A small image embedding model, trained from scratch.
Model: 1.61M parameters, 64-pixel images, arch efficientnet, norm batchnorm, activation silu, depths [2, 2, 7, 2], widths [32, 64, 128, 256].
Training: adamw at rate 0.0015, 18500 steps, batches of 256, held-out accuracy 99%.
Data: trained on drawn branching plants, 36250 training examples.
Rows from block 7 of a small image embedding model, named by matrix and row number. Rows with one number belong to one channel. Each number is 128 + 32 x the weight over its row's rms, rounded and kept within 0 to 255. All counts start at 0. Numbers have three digits each.
After each channel's rows are labels from the 100 images, of 14848, where the channel reaches its highest value: "peak on" is the class under the peak; "top examples" is what is common among them. Only what is clearly more common there than usual is listed. The data: drawn branching plants.
# convs0: expand pointwise conv (model.blocks.7.convs.0.weight, 384x128x1x1), inputs 96-127
# convs2: project pointwise conv (model.blocks.7.convs.2.weight, 128x384x1x1, transposed), outputs 96-127

convs0.129:144095205123151133121121138092128138108207157110119114141102145083126130091184135113141110159123
convs2.129:095159125158085083113132147098099128196073129150134131183159176208106118116146134115083126174092
peak on: wood
top examples: autumn leaves; narrow

convs0.195:061063129149141150152068105103043172128095150170089131080149129159088172126087116132112086120155
convs2.195:120154079158138129117200096115135095101057130156148132150167126109149123100174164171159183151097
peak on: wood; foliage
top examples: leaning left

convs0.24:139167073227097125175110135086099135146097076122104176093123128160173098151103145162120103141103
convs2.24:063129109108111101129156126152132082142119069109151114165152184173104067107169169167189134101100
peak on: wood
top examples: spreading

convs0.345:164138150118149120138150072097128141096175120077122132100072164095145143125171068206156140084133
convs2.345:116178117165119173119124121134093170097136076130099073123153159086135157101108091123101091108160
peak on: wood
top examples: leaning left

convs0.300:068160091070117116137202052106105113126141140066068075136090183121132092116170137165140127119141
convs2.300:101134086109130155104132142088131143165137155115098135146138157136177081165107140121070172159127
peak on: wood
top examples: wide

convs0.75:115098150146087105142091141190133169154127105083120134133152095103145145126143120114138128146109
convs2.75:102112072119134199112124156103157136124124140148099117143156073102187130107117134110109163167136
peak on: wood
top examples: leaning right

convs0.36:216148143067098182138107144138123124134153138077172095151197010118134173135151094123097145119114
convs2.36:122165104133120167081147118103171138117136175134123089192210083099153119099153078135127182174125
peak on: wood
top examples: leaning right; three-way forks

convs0.204:096035150158093154127129117122099115118127108115109122119077127136129210059188092138145128139091
convs2.204:130112115166128124122091165107108132154132160159141159179150093144139112119139158090112197200094
peak on: wood
top examples: leaning left

convs0.114:123098136135122085101147118084138107090100126130098167100013217163128151115165157133144099122135
convs2.114:070064118155145100156101183117154091138100170136124209121099131142136146134146145123150156144130
peak on: wood
top examples: spreading; two-way forks

convs0.103:126130150106100113138123113081079147129167124123094133144057163150133131110170171127145115150073
convs2.103:175158087119146169095158097140155158094129096153088101112103136107135120079112196138112090089178
peak on: wood
top examples: narrow

convs0.109:157169112084138064221147115120138103114087104130131196098109120122137097193087169147152126147163
convs2.109:098122134114186149130159087144161129095141128123148129048157104077134112143155094179149132098180
peak on: foliage
top examples: drooping

convs0.233:129118100105167096143224102123125075101070156156129161084111181151093113151130145147126115093192
convs2.233:108097148143119043164149135107103086173088154138138170147192161112086130151112145093148128159142
peak on: foliage; wood
top examples: narrow

convs0.319:129109153126101129112137194120092134179142124175124111120115161160090149109126152054103119165085
convs2.319:157133084131152127150115085111133100104147136093122137135112132110183107182103127158123148078193
peak on: ground
top examples: narrow

convs0.105:119134112117172121115165140097182112088131148125149154087188171102165061155159107147110140151182
convs2.105:146141186113149193082117143163144135121191140120140091147091147147121113091193112121118092112101
peak on: wood
top examples: leaning right

convs0.192:172165070146086088137144139143117118158064110144094181096144123147160131187099133119119129147132
convs2.192:149145156136063119106091178117122168209161119116135127169145125140119145130105125058106102136064
peak on: wood
top examples: spreading; bare

convs0.82:092157128057096134149168141163119108159164147116132060139143151141099102144140138122094128161080
convs2.82:101187097110163134181161099140098108133111157151098145132127148157111086131080141155093122138146
peak on: ground
top examples: drooping

convs0.161:097127124134161172129174105118106126036109125118138160108136146102145148121170128162124099098164
convs2.161:104103113082133209154123103108102114093145111135092051116091102136127144116100128148101125110122
peak on: wood; foliage
top examples: drooping

convs0.292:178085139084112163161127116059079129123140143151122152058144072137147147117121086154094103099139
convs2.292:069102181102163119120112177171119144137142160193209099142122103129113156116132106090110167175128
peak on: wood
top examples: leaning right

convs0.228:150146128134078128159109129168126127136124101128096156132113071110140165134081160116148103147100
convs2.228:124126094154090135146149139080141093134121150131085132130104131138154131124107166103128152160093
peak on: ground
top examples: three-way forks; spreading

convs0.121:139082172156172127048122136143174154121124154164179136096096161084103142058158136091128103116150
convs2.121:113128103079139140118133111164160098109104119125168083136093095137108132072178210148143140110118
peak on: foliage; wood
top examples: three-way forks; narrow

convs0.271:142109097114164098150203125072120074097090157138119157069118171153103099168121128166113114090217
convs2.271:082103149135118051194143098111118046156124151112109145145144151093080133161100159116171131138126
peak on: foliage
top examples: leaning right; green leaves

convs0.155:115177143082055135101144154147148103155142139129131119145076168183136112120167179087079132191074
convs2.155:095069124134146079128138094090081092129129172111104180168125180143075164135167125162149153108121
peak on: foliage
top examples: wide; autumn leaves

convs0.56:178183102139065156111103165181107174160100099166129128133152099207132145142083149107095108112092
convs2.56:145120077155101119156116134128067180124045080181091179118134158176135129112101196132133095129136
peak on: foliage
top examples: two-way forks; spreading

convs0.184:115141088242116117135122145115099157147088081152136204126178172153146103128122143132122080158139
convs2.184:159057096134124138144085103136128169121109167131095116134128095121129157090120216128137143089120
peak on: wood; foliage
top examples: spreading

convs0.257:111104225123150116051100146163151148151184146194178121159122147121063153123120082076123114119125
convs2.257:096097180181159143130107134110086151137205162144124117131139159103086166106110039110082078162138
peak on: ground
top examples: narrow

convs0.51:159145023174105115146143125134130115110048128136092170083151086129163158120098143143130128102138
convs2.51:127120172099117125130111136112110108174177148141135127161109102119105161127105116093114129119093
peak on: wood; foliage
top examples: wide; bare

convs0.83:139172139158132174150146090151094148130144093114139111060152152111132107117124116139105052125137
convs2.83:123168153133105189076123152168194144127143109117154079123092085108145151072161133102105112114093
peak on: wood
top examples: three-way forks; narrow; leaning right

convs0.302:077078180077082119162081158113065136159147133149114118125138146154091157130118098077069127185110
convs2.302:111171109108122112169152093119078119125110087080138127130150171165101090152180120194138128103136
peak on: ground
top examples: wide

convs0.338:158170127118136069188165088093128103124122106109146177147113121106143042154131153182154126152123
convs2.338:086123092138164125148167094113166129101118123085137153069129151116181061152162132184130164126185
peak on: foliage
top examples: three-way forks; narrow

convs0.127:188138048123116159153133168152168103109094126122099124103136089135177099131111191129131158163121
convs2.127:076150118105109104156138125119063147166122130136118142129173119106110129129106119099139098161112
peak on: wood
top examples: wide; three-way forks; bare

convs0.91:154122149181100087089136170091139121145108126146118132147160177158157088146139150115123117201077
convs2.91:140134049056130102170154094157120113088098113092102122122104156118130135136132239128157151095163
peak on: foliage
top examples: spreading; wide

convs0.43:162133178104153145098110121103160133085153133135146107118144109078181133177107081129122157123121
convs2.43:130192111124075116143133172154105154161084090112129146073136125153134140154109112104061081135170
peak on: wood
top examples: leaning left; autumn leaves

convs0.323:106133119201124170114108158122127112140132120113129077150161148145175067100159159104080050175128
convs2.323:127058149079123116108046147135145139167133088162171160144130100193112085166121155127175168136098
peak on: wood
top examples: spreading

convs0.366:083147127160100138046129214139137178218151117144162107123158174174122098128153123087052118157111
convs2.366:187172131142068092114175108143109105137075122167108120173121133144097136092126137130151134163077
peak on: wood
top examples: spreading

convs0.217:120127130060121093098151163085189110142136171117133123168123092125151120118138156114123180134138
convs2.217:088113098172085066135160128081136070160136112056085160133149133150150094128123109138150115146122
peak on: wood
top examples: leaning right; bare

convs0.147:141155113091097108147221098119120094111132083077114117120051153134172085145190147164137117115102
convs2.147:112180084171099100119159141084133118147046130098133183155142154144202092152205164141116178156097
peak on: wood
top examples: wide; autumn leaves; spreading

convs0.244:138117136098119162162148142144127080127140124146100080084101078161097154121098087114138097121069
convs2.244:174119147133087076169146130122118075136131177141126172146094050111115191127110160105183172113107
peak on: ground
top examples: three-way forks; spreading

convs0.363:133090138097129120143115124171139114110131126146098121144110099080112165110098156120182137152110
convs2.363:149158102151093093153163125076138075126130139111092153158105122130175093175127166129148150191101
peak on: ground
top examples: spreading

convs0.320:130141148095107106096156121094119113135162153043065099137051162113125140087182130119095102112143
convs2.320:173072164157109150127107142118122129132169206095087115125123133111082190071154120098129087125084
peak on: wood; foliage
top examples: wide; narrow

convs0.252:218160098104140119128115119121143156090109139140081139120107132132172097183065162146145116120164
convs2.252:131122162119157167123146130116130124115162164167108136108095088094148151109098100114099126159130
peak on: ground
top examples: night

convs0.70:144152139146137185106097147126186158128157098098222102108153106060228077148147094118107137134093
convs2.70:080157078127138109123158074047157060132101159078122135126122124146149087138151135184109178127140
peak on: foliage
top examples: leaning left; pink blossoms; autumn leaves

convs0.276:132117147162193129091134075098139127089116170102136117154175155077137128109173117157126118118175
convs2.276:090123073060132099198152117129071094100086115107078134121078147123120172146150197137138163105179
peak on: wood
top examples: drooping

convs0.135:138116133050163140147169131082104123085135154158127149078170113106137141187095079145108173105165
convs2.135:096163140135133131099131187155151118155119099164189141130119102142166113150133137091104156207128
peak on: wood
top examples: leaning right

convs0.243:101128148143153136066178109089126097132204169125126095153145117118133133093157035162135155111132
convs2.243:147131177118113159100089219171100159184155087200199139133117110171117144153098123067109113137105
peak on: wood
top examples: narrow

convs0.177:197099154132108147113079194097151128129132162166107117149158122142112140096109151076069064155119
convs2.177:067167140134103084155105188144123122217132066122149173180120171175135087196086106100109080152126
peak on: wood
top examples: narrow; green leaves

convs0.71:133105100118120170172116133120085086094093126108101086137135121164153112155131162132134089170139
convs2.71:029094115154104126159073178086134108194105132130126153136145137156119107087133148093101105178109
peak on: foliage
top examples: spreading

convs0.268:183071143124099144141102153088102097102120170123061131156102080156124203157101139105128146143134
convs2.268:128141138129088120188134127153120077139173151054084146152070142115112167114170142114183118120102
peak on: wood
top examples: wide

convs0.281:080131097122199132125170091159143103073100115145161109132129156135127089122148152171146173134143
convs2.281:111071141131105145137114148171097141148100150179137141122127093152088194053162155098156106137079
peak on: wood
top examples: two-way forks; leaning left

convs0.315:179135179159113103081152105071144119101126173133099147173090125135165135149141134125106119167080
convs2.315:134135118128067169162118173127119136177111070126119167027109094164166089147073165090104059140122
peak on: wood
top examples: wide

convs0.232:138151106079137214107119165170127165130154106143170070084190066119142121127132087124092144094134
convs2.232:092174123132140098078154096124162122144115126132167116150143141114107113093160117170140178136095
peak on: wood
top examples: leaning right; three-way forks

convs0.309:107182114100101161156106120172104158179166054113126090091100117152103122102104149124113077097075
convs2.309:146102105150129150164120139109120105087107153120096167093075103174143152090142136148140119093166
peak on: ground
top examples: narrow

convs0.167:117120136150075082107167154135139136177111105121100159097068203144161099111166174091111105179108
convs2.167:188121100097149146102127153193151171103105123148176125145160073094155122129140172109135170127126
peak on: wood
top examples: leaning right

convs0.86:075147076181107129124135129134130177169100073146118136016163159125160088077114151137100103144104
convs2.86:077136144105087098157209124101150082138144162096111209075090162116140125123198145129169128137100
peak on: wood
top examples: two-way forks; spreading

convs0.258:147161110125141140126132123009150108096118159101139113122143124126198096154143128144076156161125
convs2.258:124098108134195171101122160156158155101104153158191133083114078104174132104161127141093205125135
peak on: wood
top examples: leaning right; two-way forks

convs0.23:144165109118066116120135156130153116191087097143162156131197081162182100182114120115119143160102
convs2.23:137132141164082106116122170099135156183147167117096166189167116116143144117120115078128135193083
peak on: wood
top examples: spreading

convs0.112:135118139079121066166118098044102120128152133081095174135040168138115124129172155157143120119135
convs2.112:173134079090166137130152061135172127055136115112079111099087122100170084156089179160171138115183
peak on: foliage
top examples: narrow; autumn leaves

convs0.197:094105204112169165115116127146134144105182152144137106120104107094135125085146131107122136189097
convs2.197:093091121101164136117148126139184068112148137116155131076112099129128101102175146155167185145126
peak on: wood; foliage
top examples: narrow

convs0.296:145167117091162092124197097142187079117150137122111143087083166120129077150105120158159115090171
convs2.296:165172128101157180131108143163199091118184071109179090171079144158157052132104180140144166110114
peak on: ground
top examples: leaning right

convs0.250:180106143098105145166108154093140154119141178079103146195130073087155151114137179092120167159158
convs2.250:166168137130076099186117114143126089170157099084122171112090117155098110124135159142174079086086
peak on: foliage
top examples: narrow; two-way forks; autumn leaves

convs0.207:101112139165115071096135131104162190166130119124116159149083151106179102105130125109157118132111
convs2.207:166134141146085140119089171178139157181132119145150123159134073162108159092106151075156134144069
peak on: foliage
top examples: narrow; autumn leaves

convs0.373:116077087113161132199155111105110123100075129169100191077098141138126122174083164139130143131166
convs2.373:077078131132130064107170139116154085166085146146156196118130162139128101115155204114165154158135
peak on: wood
top examples: spreading

convs0.25:141095097119089102131131163125160153138079084199131175069101140191129115080134206113132100124094
convs2.25:124164083120056077184191107109127062155073148054087178132110104133148139112197160154170187131075
peak on: wood
top examples: spreading; wide

convs0.45:112228129107076138141108104157114123154156113096105127124119086175113132137069138136106091108117
convs2.45:168146105128071170138087176122132140166129142104105116093104055139160158103124143093122107129095
peak on: wood
top examples: leaning left

convs0.42:085112141124178113172134079125136084072156173075095079150176146062114128144132088161148157141163
convs2.42:130083148094172133182118111106098110070151150137126131106093142135099153118156122170093129087169
peak on: foliage
top examples: drooping

convs0.46:164138105125076079143144154115097128144076125107067181095120139187118157156123152137142104129176
convs2.46:168154138110074104136143108123107129159112127127119136183154097154132150141112114115132135138073
peak on: wood
top examples: spreading

convs0.97:150126123126127174179068194153102099128174131125131080093181124124100147171099087098053129140139
convs2.97:162076134149111145115070161165142157146118123150143123106105065164112171067136177110162132101092
peak on: foliage
top examples: narrow; autumn leaves

convs0.238:152153137117125060196121121113116126137142103074172197159133122071130098183169113146152178144118
convs2.238:122131155126158098136120102121165096127162180084167150180120127068144109162181090138152176155143
peak on: foliage
top examples: narrow; pink blossoms

convs0.160:173100116106120099143184079154124096059069162104085107163078154153098148108153177164161132126120
convs2.160:122105128129126123134098084115145109121134134059123116127088122153103133152160104183150136097102
peak on: ground
top examples: wide

convs0.332:110181145159155212100082160131173143115165122115188076131205084085192084140122084097074121184087
convs2.332:100147079127142118116170066045125052119104147115116135143151119132154105131155154170145194145137
peak on: foliage
top examples: leaning left; autumn leaves

convs0.273:145118108102111078126165105141146128113120133020085099149079124115145129096189160144158138091161
convs2.273:105162121136129096114181125094098125103075149140081176127153173127118172111162097118077113160165
peak on: wood
top examples: drooping; bare

convs0.206:167088205093160133135084148118126139099150157146161135170191051086137138129134077106165167181129
convs2.206:181115117136124162205093148180115154091118098121088149075100065116119167131054118138178090105157
peak on: foliage
top examples: autumn leaves; narrow

convs0.294:127122169090170068113191083140160069101149144152153148183110121105084112115141098167224155127103
convs2.294:101151085106152125173137091117150083100120100089129117109107119124185042155123191179140157127158
peak on: wood
top examples: drooping

convs0.343:136136141179182119048128145136125159131136138191190146128176216136104083158143083113125149134123
convs2.343:159112124139096133054173129119177103122089151150155088124109098159152122088181158130134150173086
peak on: wood; foliage
top examples: narrow

convs0.318:163114192102140164064115141115181138120212140106167096133079125085152136090239093130135138106087
convs2.318:081133104062147126156133107099151065102169184073097102186096106126147102166150147160100188154130
peak on: wood; foliage
top examples: narrow

convs0.66:125095154139131149138083156109140153140114137172129129119200135130149082116109178067090055235114
convs2.66:081126142109104145123076197127110147218142141145144155158180107174130123194090095093075139180120
peak on: wood
top examples: spreading; narrow

convs0.69:132161107114105076158134124096155101149133095078172170137074130149125071117202181179166158135089
convs2.69:182148139160101186087098146146104209122152098146107088147151137094124180102090131078086098103116
peak on: wood
top examples: leaning left; autumn leaves; pink blossoms

convs0.219:159162139120079062120165142141122111156099098136156184142184131142137124169137117143152114127126
convs2.219:131155113113100108130105148116120160170090135143147165189161082154151133160095124092100171175088
peak on: foliage
top examples: spreading

convs0.100:125064119070105112198108117133052136119116162095000107106124170130097192112133158113092111130168
convs2.100:165118147102146127179156097158087126093136139134103150105055149095086176098169136157172100106118
peak on: foliage
top examples: autumn leaves

convs0.172:126111116135073139123158134101094137175127173105036113086129163180096169098120108105066072124157
convs2.172:131155130173095119070176152136189132174101140111164169143132119147166118130176091116131144155079
peak on: foliage
top examples: narrow; green leaves

convs0.325:099165108156176123141124091135124147117132087095179159155131120110132086148154105195195168111121
convs2.325:134101144145159131101105107104110126110136184147147136163150117090137143140139108126146159173161
peak on: foliage
top examples: narrow

convs0.79:190164111100117162129147175141167115111107127148177168097174084111192134163139148100106168155142
convs2.79:113165103156088099089159117116137126165108111134101139152150159128148109136101150098131131182088
peak on: wood; foliage
top examples: leaning right; bare

convs0.159:160189110150105147095159136148158102148133086159183106154116112161149074129157141154132182156034
convs2.159:138148132079118093155147090169108126133151118105125170104126090065093163133153131132202144087105
peak on: wood
top examples: wide; green leaves

convs0.305:153131166126134161121128187113165131126143133128163125131150167104120118109145151097089101152117
convs2.305:086171106168112093158105150107085114195107051132138164165134185221122063159107140134109087142124
peak on: wood
top examples: narrow; autumn leaves

convs0.124:100152161115106132124169136105120093164160130133155106150199103137155108149114041137117155146115
convs2.124:126122151125119147111118196177090132151079134227206130155174108148106186133124127068114154180118
peak on: wood
top examples: leaning right